config.toml
model = "autoregressive pixel model"
dataset = "rendered rooms with furniture"
train_examples = 145000
image_size = 20
horizontal_flip = false
levels_per_channel = 6
vocab_size = 217
arch = "transformer_decoder"
width = 320
layers = 12
norm = "rmsnorm"
norm_position = "pre"
hidden_act = "gelu"
mlp_ratio = 4
head_dim = 48
fused_qkv = true
bias = "none"
qk_norm = false
parallel_block = false
inner_norm = false
positions = "learned"
tie_word_embeddings = true
init = "xavier_uniform"
residual_init = "zero_last"
optimizer = "soap"
beta2 = 0.95
learning_rate = 0.0027
beta1 = 0.95
shampoo_beta = 0.95
eps = 1e-08
precondition_frequency = 32
max_precond_dim = 512
one_sided = false
adamw_lr_other_params = 0.00094
max_grad_norm = 0.5
max_steps = 17500
batch_size = 32
epochs = 3.9
lr_schedule = "poly"
final_lr_fraction = 0.05
warmup_steps = 3500
weight_decay = 0.02
adamw_weight_decay_other_params = 0
Rows from block 8 of a small autoregressive pixel model, named by matrix and row number. Rows with one number belong to one neuron. Each number is 128 + 24 x the weight over its row's rms, rounded and kept within 0 to 255. All counts start at 0. Numbers have three digits each. After the name is the row's rms in percent of the matrix's.
After each neuron's rows are labels from the 100 images, of 14976, where the neuron reaches its highest value: "top examples" is what is common among them. Only what is clearly more common there than usual is listed. The data: rendered rooms with furniture.
# fc1: MLP up (model.blocks.8.mlp.fc1.weight, 1280x320), inputs 160-239
# fc2: MLP down (model.blocks.8.mlp.fc2.weight, 320x1280, transposed), outputs 160-239

fc1.678 106:135113140113132157119066150131116147136101145132090139141118151126144081120126123168162124121067131150128182129106123156125210113165132149150138118123122135115146152102121134110092157122094147156146133073118117107127082098124142128164138147
fc2.678 108:128118118149131178126125098121112149110115118140127088150082138137126121095101168072133145088155092156130134120145129140106142148098135103082118146127153139163121131138087145109121126102141154128158141101107096142101160097135120159116110098
top examples: black walls

fc1.491 097:106125122164142157153092102132147118127129122151147173159128116152110146161120155150125120120104134154105092131095133131147145124133093127118105106116111107096161117113091085100128139117160089117093147130109130080157175094164116114170124140
fc2.491 107:111150118164132136110173113122152117086126133132149136085122110147125086127127100141096117119111164085122156132179114129151124127110132134171128179127154157174108162120165162127119100128121148130159172128132122117107109150128146111122094119
top examples: orange walls

fc1.121 108:099138107132115147145120147172153138139132093100102119154160120093143112123125132163127112125091129162155096127130131138119100150156137120108117172152128154177144152151140091126129175155121139107149077130142136143119111137147152128163116105
fc2.121 099:156148105122113113122209086127153087129118170184147164102143085139121149155065106109101110131076185143118127141149116141121072151129142138154146155135174160114127169121114151133103118096153182128139137156135124122140141132123135130137049127
top examples: orange walls

fc1.498 107:123157125147148206145170129090109104146122133166121152152134130147132110120109120170149142126124151118105143139121103122096169181168144126136103118151194084142116128174134114113166058120122111078141135099098124116152161134146122142143151160
fc2.498 103:120154189114109082123138180147159126150104124087127101107151136126102118127103132139122107107115119179183094149149161092139143147095150149087151129145114108135114154137136103124108093104092168118152121120103135148115130148128106103151118143
top examples: umbrella

fc1.573 101:143136096155138173137133166103147124151099127144162131121142135115123152120155125131101157140126096077125157110167147107093090171135140130144192111135158104124150134104157106116130083083142093184147109114100129123141156124102174131100102102
fc2.573 106:165113119158119126114145157172112098145126133123118127179155102126097139109059123109118136152150104129121093128118131141111125102100136157102148138173128133132107140154106125140111113134118091114122146105094111134100134101115163083110155133
top examples: umbrella; lamp

fc1.607 082:065103141124129125109139134146124122112119091128132159105101152109135154138135113116138155126150133081173095114148176121099120108126151116152118105119116138172176101082106165082094116170158116109101138101149110108116159142150141137110149129
fc2.607 092:090105121127155154096142108139099172147126151124108141166131125167160146167127144146120109154116146150123154073167122124167086148129145136161120112124148105107135149137204121131163165149157117109155132136146160176138153138092159107133153149
top examples: door

fc1.591 102:139107140131142141140130124130150157124141135158135140144120144098140105114128183094140145101137158101124116151126128091136099131150115129135141117144138089108127087076094116142131170130185100139148104130161114135115108172128153136153154148
fc2.591 098:100111124146176135129157123153101121118144148125137119111185124202121162144103120112087136117113132161165159142157149151147093143089150144146106175105114133118119140124135122087091131139131175100117104108091130148132127122105114137156122109
top examples: red walls; purple walls

fc1.703 094:116093104107142123144124169134115106120139125149098157171154164114134097128148105105163185089151104114156110157085098186112149143112135152138081123118102147127091149125090178172135123139164143180158121146128126151191135087097101116128109151
fc2.703 102:143124119120128135177105118132105152143106120119124129132107157160165152158127155088108143096136113078154095105144118108132094123178143159126126104130150162131164133084159147155118123146097188092123143094107145153093102115145125101166157083
top examples: umbrella

fc1.50 076:183087119131130182135115160124126138111148119086077090139132105140106074138112106120165092098156110154137157123123127121129175140132142135083106077098124132138117131111131137108101126087120141129137160103174137168147144117073063102103107115
fc2.50 089:103176151069111146140103131147120085145132111170150157122124129113152158155141131107174136167115152109164107114171107132158117116104119119090177126202157146124132146125147180169158131196137115071141092149132136135111121138096133132129167078
top examples: lamp

fc1.735 104:110123116120087122123137131175125109139100124184110158114168141148143147147135110155109073137115138123122144114124168128109121160131115119113187073144128132132132127140126138102136119122104139135080126117135140109110119083148134158139129100
fc2.735 106:139144110115146136155163148134082122119068101102114115149114107158126065147142145149133094140101146153143147104141060131139122132140127128140154148165110168134091131132129138148098109158145124121130113117073095135145120115113118166089158127
top examples: purple walls; largest object: sofa

fc1.278 106:125139142131150167155145114129108137092088127148124120158113167078093148147116133125138120133125152125146140123144115148154138151131124130082122152132117113121139132107142138153146170128144148127140110143166169125145130071103135176118103164
fc2.278 109:113150150143151129148164122086131113156142104120092064138109105136095117159161114115129109118091135153114094147130140136110097133133133114137128138169124114115095119117158121124094112128145134116064158127075095158097115168113093134137092135
top examples: yellow walls

fc1.117 109:155129108145188172112105117139115139125102115139128137115138196132139146123095124147159154146096128145170070140138121160142169118151147132131153152118102125110162123196149155158134114154090143105122129151122132082135115177125139141160082108
fc2.117 101:146126138087145160152114118125130081165147148140129127126126151111128133138110136110085125115100141160153140142096133130127161129143147106082108143136082114118137127199143118142152113113132134114171101107144129176098168141138141092144075105
top examples: door; yellow walls

fc1.90 103:119139136136108148100114105099126112130157103134147091166107116137103080152111107143124096131131150110126118104155111144138109127126110091154119184127101150159096148106137112164146133164135125103110127138118134154119127111130135105150112145
fc2.90 111:145090096140102139156173108154110104138127160112107128099139147152142080091109144181139106114130122122107102142136141155125166156111102121141142142134158088137104140130131107124106152089155149126147114122144175127119103157127125136121083109
top examples: teal walls

fc1.478 114:103092147153095201129088118082078125127125155128074119115113152121136117129121124142144152130118126148165115150158136124170117115145109133102102068132142106174148120112149089070103111119092135123088125101148176140121132122190123119144097142
fc2.478 117:089146107105090092099147158118148136117132128153134144131114099076134122155142100135141154084154139119130111085142129172050138133114082146134109142119094131126125118165113068136115086121105101103110130124127101145074101149126112107140172139
top examples: black walls

fc1.433 083:152125108101129122107159073151162148191131132141113144142116145150157109146111101091137114160167160098067139129150117153152143107154109160104154108162144153130110156126087108141108150112126128129111141136108177115119123130117116123084136125
fc2.433 092:090132138109177136179134168111079082143121150133123122118131073122128153107131127146108131100187132115125109127145119145113114128129166124101101110147143133154140138126168157095130157158096125121116119122120095110085130143118129112144121170
top examples: green walls

fc1.265 102:089128052100106134134123108112142089152116082123172097121181105163132141126130156102098121162103163123086172121088113122163141125161163149082089126138125129176145112141151169145120138111154100135147118142153129098124129124094119069167114142
fc2.265 102:100105102155114138107156142155121129109165134117144129093134116111124116137161176135144090109131101114095130115117126124119164079123131125130168130123157162131125090169144160102130089131170126141123151135129103137130116130134138142123114079
top examples: pink walls

fc1.41 109:077139114138091120131148128150111141131089131174090129158175141121155103141132144129122142101129139147175099089106115123146111143138136121108129150144139161136073127135146145146143144108169155126158095097122120105140156125125102158131118145
fc2.41 099:131099148102134097147112159094144117127149128130131141137085094103158126137136138119086143104127109121156125107112098103137092092145170145145105129064127131092154139171131152131088112106157109127143156122132164125135136098137129126080139171
top examples: yellow walls

fc1.397 107:097117028176141087109124157154079115121148104064123105124167131160111124115128132130129114114116151099068138136115150104046117123138124131146118143110126135156123124131134139142131127139135131106124160134158109102148101134089143120133150119
fc2.397 110:131077164154104174162156080163157145108086141103147119117108121122174100108147156148145144071136129134132142106113110119119156155172121135133134154117105070144135113141132127084110109092131120145168156152142145110169146154094111116170083127
top examples: pink walls

fc1.258 097:132087123117080079127154102130105148089076089117166117119068137150134107154149148099139113093134150107116137103125104130165148138176153123151112124141115152158160115110169167124130123107138089080101112108169141140145159088103125119099153103
fc2.258 100:127132135117133118112123090141142155134119124113135123131144131144127103142130092119150096130087138108085159144114157142144103173114121141079163080105117162100094162145147102093164144121169155152161124166106136096096130160155142082114102140
top examples: brown walls

fc1.479 100:132160123117130126135139112153160136124082157149127112187133121135112102108128110132128087153120149130142113110138129089071137137172111109155143102109081134143129159109147155107114127147146131066113130112123182111144135150141169145181096133
fc2.479 106:136139131091122156123156095114179181189169132130114102118137145107160125168089097127124162145088155134141098120108129088118103119126150153074119132131096104119131116121110108095124131135124108110121135095132124124115143120106129133126115146
top examples: pink walls

fc1.383 102:115120146137143105144116111148126123111090098090117126127115163131112129120110086140072111132131138118171121157123131139177134111112145101148112123094180159172149127140125118121102127097126118071183176085116157124118097126162090146151164108
fc2.383 107:133142148130125117114113115088197178170174095170149122119151110147133136130117152120166089095142136141095137127174161106142113116133152119129120127104131150116105120099161139125131149125149161156138162146100144111192118076140132086120077164
top examples: yellow walls

fc1.629 111:106158103135136118121137149148138132136131125171142127119136106136160074146157107113161129127151104126151097089127164125120157067111143092132144156105155158136127105123122089102156133116105114133141106120131147131111121163142118142097115140
fc2.629 102:081102145136163086122188135139166085122124122142127137143120168125105103112128154097112136145120082097111139151119100120156098145131155114126124099121123133160117116153117148145113087096135145108121108121146067098112133088143113166167120127
top examples: orange walls

fc1.767 106:132144100118146159110143119155090105112123088136075139129118118123087119166117111145152114120108132168103129106108170093125133168157120114099109131094111092122128142111129149126120141104059107126139109106083145134110105161140125123129119133
fc2.767 110:169129136132152144136165105108078098125156156102128111126125120086076139133101151123136142116130126129087136091144100151117164125149069139130139179101147126126102153163129096133089159075134097102122119049110163103168145130124139127120089104
top examples: green walls

fc1.373 101:107103149129097163100129157136074133165104075159125153109097165148119126135151124105180146125092157136066124124178140118128161128097103118094151113140138114132119135137154129160124148112150130138124141132090115140136142123175140131125074120
fc2.373 107:154152125163174101181127141082165128149147162119123086150158146136161181130163113121095173139131117109139136112113148128099133130152158096125150183131106138108121132152086200125092119105155149082125110117152108084143154141115077114123150145
top examples: window; brown walls

fc1.538 091:124129088109101111145201108129127163126152110127155124123148150155181154166137110089123109131123109111074151106144159167194148108125118137157102123128086114135133103106165149124138111103147117112110109106121132122152150139122145144123154134
fc2.538 082:092107136097141123142128085127144146160083159132103088117103110125143159121120114134143151140139147118161112107093141115124065137143141139090109062131127097145170131133151109104128170143138111132166149130155140136135132133119137125102103138
top examples: green walls

fc1.274 111:138160143117116095132181095109106121096132115144094097159161113143147094143112107103108108082155110125171140111133067115129135120116141135160141144143121093121139167164143103125137130132117156146129089109098193140131127154098101141152138140
fc2.274 105:146129093116131115133086131136135087154115111140153164096148113093122090142080167118070114155168147119187096107106171148125124111141159066112112109117101135153099132108125097108129125143083108121124142128103118134126122157128159094121119159
top examples: purple walls

fc1.11 134:150100111139128116107160154115092119149146118094164174147143121127129127119120142152138124143168151117142133115137113125152102169111134146107181148147113145133138083107161162123139134114121102129115134095141162114122120097106095134166138106
fc2.11 133:166106151123102133137161127103137111166164105099094137096130140150149122180144155135144114139080114160107129154187147111072162131138095144131153116087151110112146104143120153086122082144107126107150156109167123141094126130134115158122089143
top examples: trophy; largest object: trophy

fc1.56 115:181135128107128128166125105117132093125099111163124127118175131131112161144115167181104116143162136154129146135112109145103131116125141159146146177084104148107105125158136137103128146096169080151127156114131116121121113106134115162139113136
fc2.56 099:164139139137151114095074110145190101142136146190121189113121111137097129126167144103110129097118106146106093183122090133135030157152139163134110126132148112136122154120106137138125185117132105139136127150134127175115112107138131110130092134
top examples: trophy; barrel; yellow walls; largest object: barrel

fc1.528 097:130111110158144125118141117148104111133118174099194178117077145118121106102132089114203171132131124092131113111157120133082184124099126110136120161151132143110114139125151079076131098137150149177133115163150142166121096114122126103120148153
fc2.528 087:102138127151131166115154127133139096122119139117165155145114120147125104162087103116087129115170123154080132164143113154126099130131143148141115136139149108165143137180125149171157123141167119082132102128105155144110143141114148121174164126
top examples: teal walls

fc1.435 103:128140101163123115100161164157135134117148158140151138111147135142160139185125127122163104104089130107125153135117159173075091107152114130123153135111084131108122120139149117156104147115132092148133065164156134132117102118103115095161133112
fc2.435 098:143148112141110164182099131110072094135181149099136119148133107141127136169088142102116111115151101146147102148147094138124100074145094112159103120149143123133114133156087133153135091091127161112137100135100149104147128141126089138111121119
top examples: brown walls

fc1.633 107:129118129131082097096129148140105082102074154116119100163120123141158119173162165104119122135084149104139118105070119138069126094140147127151107145100161109110165148150134148112152131110088123092117099160132131161079136161148181113096118114
fc2.633 114:086136161145108121140103091164156104128092089116166144164088121158126110151145133116182158144139104160121132140094110104116134122177075133145162148127093163105126135153145155158145126104147162163114131131144122095113119113102127116082171125
top examples: orange walls

fc1.760 104:144149124112092126122163151165105134104129122125126138151126160110169130139175129117132094112126161139121130146141099097079163148129149132128119100138145111113148142090138119119154099171139158123099123102112136107155151129123126163099142127
fc2.760 104:094129114136179159158086132151152129117162128145149132113092132106058120131122130124141136131103133151162101150143136131136126137089151150099146160128142161088064147106137101158094128098119148090145124137145140137111112163116154135137130102
top examples: trophy

fc1.684 114:119130101133180194131169089120132141134117158140126114156129080096150158146136155135124127143118097123107145096110167131119165132121112116112134125134125125162130085127138126108150134114091106145098137156123113140126101102141146137164117088
fc2.684 121:119129109085179168104127142138160141132124170119118103161115142104153118089117115074108117103098155142103087134176138131122133118136105120074165151170149146146121144151143133155121078140137152097111121114153092112106125101119119113147110135
top examples: lamp; umbrella; largest object: lamp

fc1.166 112:137162115121157133128116167156137117145117105136174132124115115110172119140134136134149103114183085129144161140122128109145154103187132122143129175157127120147113081124135126115118132109108145135117134088176103139146120122122098132145182122
fc2.166 108:118110147120177158084158123112097116116166100107150106114127172114156140101142098085096116139108115135109145102134101129110171108136127103114113111084118159128107130093124147129218161103173137090134153146086089090120148113129088127113122123
top examples: purple walls

fc1.357 088:107138152116109168108131124148133086168113134130106110130094156158119135079130119140167137135167089106132124187103116161114111146121158119118114157100146094195124145131115165183161092121158142120114144108135153156128122117084136132157094132
fc2.357 088:128122143164132152127137127164090135167124081125120150148155099135110111130168157118098120118111153122109150078148111132150141148115131138111139106132137134126115145153159135131086143161086116158158136117138114158139122131129129099113121128
top examples: yellow walls

fc1.521 099:139160083107081140099123156149137133113136142117154127104129113131146146111101137139138093129112104131126093158115147126081128132127117139144118129148142091151144109134162120120115142127137117076073127107131110127101122143102161122135139122
fc2.521 096:139144167123149103129135125102130196105135153129134107168123102137063125112133157157127165121088155137136134118114136102121160133117169151100110124123170188099128113150117101122109120108126102147152161109161126135135163149138088120148130134
top examples: yellow walls; lamp

fc1.484 116:149125111097118129105129127117138113147102133142141145126093108092120117099150105118109136108109132161111151124133138112073115111076149153177147156155114091124113176094122139143110125123132130088145122102097134127171096165140101135128124093
fc2.484 104:099154141179101099148133147117119130115087087143165122150121147171153103141122137068143124141108121141167122131158132151110135123132066054185124145141084146136125133146116196138146151115119142163144150117112147081128136147172097096169143185
top examples: window

fc1.80 108:116113083109139128130180129109122127119152092073125087128138119103122106142095132118165092133173129116108147127141093113102092127131145119116154136091117123130129136141127151110154182077162142114117156141129106155088067158114120124160170066
fc2.80 103:142168130110166144102129172158100122131150117133091094106123100091111165105139128110093156139082113118080136121079128156127173118111074142106143073114144144162146140144102091166161097128152082127170127096097125116129080161126090128123147156
top examples: purple walls

fc1.533 102:154120174087154123113112127104125095121135109116136119164166098098119120121109122197177136158085125075075123117110115091217148147113174160151156094124141131162185148100113129109146157142164168119097117109153077116103089130154143134123125153
fc2.533 096:131104130155079123131130144123107122128093169119077195118091115135136087098173156127162142116087174154129156152137135139122131178124116105141119131167158152099077129142142144141114121153138150106122083116157081138183119102108102131118098174
top examples: orange walls

fc1.387 089:072123165127162159080142149162135101149106101116119119125114166135102156139164131135141144133145121110180107089153118141108143181079145149085121170105129137159122085163144134113135145106159106136091082153143093094122154151129164138105130171
fc2.387 093:131128113124105129154116124092123182154151144180075119110104157156110103165107134106146135142116134137123085105177107168128147120146077100118138097147115085132142115123107151111095118123113121123147164108129118126132138174096080121113127099
top examples: umbrella; green walls

fc1.506 109:091119097141097115143150114121069105112145105140177089148107139121137114124096141182134098130136175108145086143150102151150137140181110088175114152145104104108130136163122130124170141149122097143094145155129167107129102108113136143109148124
fc2.506 114:125113157122137138127109135081140143159094115111067105133110137132083121159124138102112133108157127156108190112145147135109122142116129113096101109111139155117144144140139121147101149142153172133122112133124134106124088127142108119074114109
top examples: teal walls

fc1.729 109:133141050117144117093110127147108124121114106087127096096181112124140147114094123129120133159125102140134122137094127130148160152111137159138141097120115155161119117171135105134126137156121120138105098111132128137114142107099139103166107134
fc2.729 109:143110122113098139124105123081154128130106084147116125126092140103122112158165164070152124145144167144149095152126149111106140127156156130136143158157145146085146099115120121167136120113178110112108139086147127114139141118162103104123086152
top examples: purple walls

fc1.458 095:113129077133116135082161175159113143120148135095172136100151073143126114117116096155155127118133129170126084124102106096085132122112092121152106089095140104098129115119149159147146156136149133118100142119175106142144166156152143119130174141
fc2.458 101:159144130115151133132132086151129113170154112156110083129131194120157137150116127160149147175095135090113133089098125087128113132143164104134152121137109114155140137100109101124131106153135158114157127125117156187114130091146167118172135126
top examples: orange walls

fc1.609 101:119127144140129119131140132143126167150103130120125114162148103149084125123148112132174144144124124111136157120103127151145162202112142108128128120117170166142131120155134103138152149114126152092154090114146130123123123138139144082149165152
fc2.609 104:168131102145120165103099125111115152087135070065154116122080123141114131164102142089147151131134077177122115159120121127179122119126139147105148116127115133096103141094132138118115127119081172125126132169172141096115117140152100160141095150
top examples: brown walls

fc1.761 102:120122108113151119147155128122154087125085143116156143132139132126127128179146145193115144153110101154119111117119087121115154148131148103108137141156126127115165133111108141119137137150173186136130119100123164145160169166087119156139111125
fc2.761 099:142110129134166097164133138121087136133176119111117133118138143087119151123114149150140115143119115127153125140121107071143094077103132142112126091148106132074128156139125102130106164121141132116131092118146116123158119140158122122144150168
top examples: teal walls

fc1.148 113:113109115134130160132132099165129123130159172154093184167158145138095111133146146133117115122103101109110139094119158140146157161163127156150175125118131138156147125115123158115158068118095147147089139129095171120080154144157169155107132101
fc2.148 106:154120169152130104076122122158108126110126170136115145156086129113146130106149117114155135139133054111089115129143154123157131113141111083117148145173127137128145120123102133106104095097169119146107122106169118102147127147140093135106120132
top examples: brown walls; black walls

fc1.129 103:065183145099100119101148090131111117096148121159119112142114140112121129148158101136136140111078111138143115101118093123111200122132129119133187153129118109123157069163115159134141081117162118093118122138128113114111158165158121104082104127
fc2.129 102:126116150109182147113144105120105161167109106123122142125113140105148133118086149159139198102153080165125096094114100170132121106095171065107140126129175077133110169109092105168134194101164109118104109145134107175144160118137113131130131135
top examples: red walls; orange walls

fc1.168 114:080107104105145181131163078117100121142140123164167159155155114149098129115118130124161121116118134170110136145097100119115101122086109108150166121145109125147139151110149144113091093133112126149124148137131156126128161149113102153090138150
fc2.168 122:139118132147112099120128099142105126133130184170128095121113096144126113095120109098164153093160109152170120172139149132141113162129124115109110161089162118141150072155149138125121085119143107129125119130160119132107100140142102084107136146
top examples: brown walls

fc1.650 108:148117065159147149106090176132139075173130140126136133117087126098148141093121104110147109128130112082174129144135111137128191124153150177119118161095124138143157143110160124132103116134117149137129136114141157083167105143148125160158128125
fc2.650 107:106082152137140112128198093159115115104123087079101107119164149106143092173125098120107121104163083144125116133111095132122113131147153149144092118122128134130089144128164108169134118187115136140117100101125078150143125126132162093135117154
top examples: lamp; largest object: lamp; red walls

fc1.3 116:128168117129136115163120138092113154103130139144146140083136149163094112135094158186166159098101106139084092123117068067109121131104147145113099135125159155114132085135145127151134133120097102126109129113132138157140138116141136096141192151
fc2.3 110:084115142114144176106135146149133116137131138106108130087165105112147133177104174115106097149144145126124115107141144131111145108130146136139139129101149158091164130120130084144141130128135106101173154122114111134101141153114135086141082128
top examples: barrel; largest object: barrel

fc1.518 107:133125100184144104107150161129113162132099144123187153102126159114115164126128138114124139137119129192098123143090140129111148116091145141142098202127142095108136087133156114119119120153114150075141135121109100099106156129161139090100171141
fc2.518 099:104124126107134123111125152126139084112147102128066156114105125143123123149150138103130136127150209096125127117073148136141123181105108096141124109086128113146130149090111141149111152142101109134148121131168131100134133129126112167130090118
top examples: umbrella

fc1.655 070:143124152142099138143155124174060132141109164131159120135145145110135100165112115115123114115128162118121106147086101101117188088128147146126131093099148181144113146122122125141102142091102139117099168151101119112133135146168116115140116115
fc2.655 068:111095116102204151168137125119101127106096139131134162122132118119112105083111152107109129131164100126134118143085128135175103120181092137104122091113120155178120135140130119137091162093137090117136169121126125103121127152093092132127093121
top examples: trophy; largest object: trophy

fc1.555 111:088136096150080162137160100147120075089122149189090162139095116148094115079103162101108117133140129114127116120127155130144113134135123152186146167131159123131142123076139106171182083116128105142091127144103105143125153137161142136107156108
fc2.555 109:146147167104097112141092087128132140134208176142094167129119100122156080111155134148156093161131082093115111143126123143109158106160137115116117110099098125113146115112136125114120107093096105131108112139160121145085148152157125156096125129
top examples: brown walls; black walls

fc1.312 114:148111104136144149131119143103129099130136152155122101142129150127131101150139167071142093151129139145149139104143120129125147139133178124100155066165135152120111151133094199151099120136136111132137150086116119154106070116149107151099133157
fc2.312 111:121130178160129163139129146142134168145083145091131111121129131098080103076111165111148117083134106121087126140121129081145120117163118160103113099126114157111134081137134109175128061115141170124156090136119124104132102104120107089113117197
top examples: yellow walls; orange walls

fc1.636 105:144132118183137148147131124141136120111193138119157133137128157134138131083090089146156146092137124112107169147104113126134212129111109175117140087122121128153137107102086173118113177124150114170154126094140145089180137113120111110151147104
fc2.636 111:113143097105141146115117105152120159156128130157117086115136134114169088138136110090146130109090120145164123122115165094141118125162155138093148156108103169169138117153120115155134106129112127097151128107109103142149135108086127131143151146
top examples: pink walls

fc1.380 110:148115129139135128110124098169121163119113082123154147106111171141113111139125141116137135076185114125138129101115116167121122143079071124121149157128101158095153112167160169125152165135139112115115133112143109121123127103104142150124195126
fc2.380 112:110101149137099093123143092141083141172128122085087072096094103111148142114144126116130116134092124163157102123140133146167141166132118091161088108124129135122103142089123103110156124118170119155117125121105133131101127160154107099067082152
top examples: green walls

fc1.632 104:092136113148140108108126159118112106144114111140123159133137140116133093116132125139130093115109155114120146109114122079121102111129121082120109144082134157159092145107140114120130129145117115080148141120085129105139114132138173156139095120
fc2.632 110:139146123100142168182154089123099112119125124146134104088134149148129118087108136141152168109094171108142151126145129153115165150153129140089112147120142109106117180142123129129118108123101157101135132127090103119118126174101104148099096105
top examples: orange walls

fc1.252 107:134111154108130164103135156169142154171104091158145121116129110095163127096147116143174083144110101152168122101116121119162129138120159161125128100130148159096144142123141135132115143136146073107120175150149141121136156153104108119134116126
fc2.252 106:126123117151111101146109157147121113147129091113152125115111103153165113124106099104121097073167139119096169192102151091119128103134172131065132103114137133152110138136121164149119109106118168113120092122108144150161143122127166103150085145
top examples: yellow walls; orange walls

fc1.347 094:109088134115177155138098111109142100119139173159144125160155108114100142101135123114108134140099111100106111139145073084160164149101147138122136110135104119140131131150138138133142102102157179083109129109130084106142124128124117143122167144
fc2.347 098:097139127147069155133134128150164100175134113119087174134094083105111144132138092138167137123080101143147147131094158143123152118086096108136126086114120144117117162139101138153145116157129115087126097151132107105143117121121143123120123146
top examples: barrel; largest object: barrel

fc1.53 108:101095144161108129151124138088146143123119154173124190139126154146098137152151114146122121124125120111123139084150133118111129148115092164105135120123114126132126168146120128142150093136112120152130123146119160170136125116147140116102123157
fc2.53 103:167136113154143149121096161107095090112179160149162113131162087130136129166108123100118201125078080141156096116154144138116128144131167141140121143106157143126140120109140121144128097127174166083165145116140087133116129123095082103098114100
top examples: brown walls

fc1.130 105:123120148155141141107153153143137132113130110092116131131151161150110109139149087127126137102130108111128127101127126102082184140098124130134117107123126169122109063121167083135124150122145103163137123146131127117152141123076118165136106122
fc2.130 105:122142095160141132133113150095150107140150086102123130132146110107097102133168138084176094130159092142141088133097123074144083131117154165120152109128173127124128130125107177135085176120114113099134139163143141164133105121087104139102133119
top examples: red walls

fc1.404 106:148147094130071135150117138128110106107117138110165115160103122094144151136116117124127164138130144121158130127121136172148139145108132110121121100099132140106163181121119132098137125141132093141105133142136124104126145128092109126107104102
fc2.404 109:105119125111130117136088119108182119163158138141126123101118150104081116097167142162120173146147108174138089120146087103129109137120147158118122131153127108137141096135120140146135131122088118122135084130095091130076186114136118155109127149
top examples: black walls

fc1.123 105:083161074120133161141194147102154120126106137141139110108185121146142135129140129126147138117138126126134108092106148135100159113140085139151154120083101138122140122167125126153154095133139148130096155139126144174137143150107134119160168123
fc2.123 106:144121166133115134153125078161110092120115122114096135152118132105174104154167129145141154169125158132134143148129158136120127136132149151102162125140145118124104144108122062152098154100121151115144140120105143107134124118129120139123092122
top examples: green walls

fc1.649 095:115100107175174126147137097068104104144122104150144146165101092111117092129137155152102105146196124120094097133105166062143116139127178126108104101152089113143100141114116112122125152116132118154106170159137110137141122112128141069141163101
fc2.649 096:128119140122098150138143136146138129143142143119098089112173114181099151133093100174164099131119097100170153180177112158098164098098115113127155147177130127123123108125112125128106137126122127143124136143131174111109115145161101147131125075
top examples: teal walls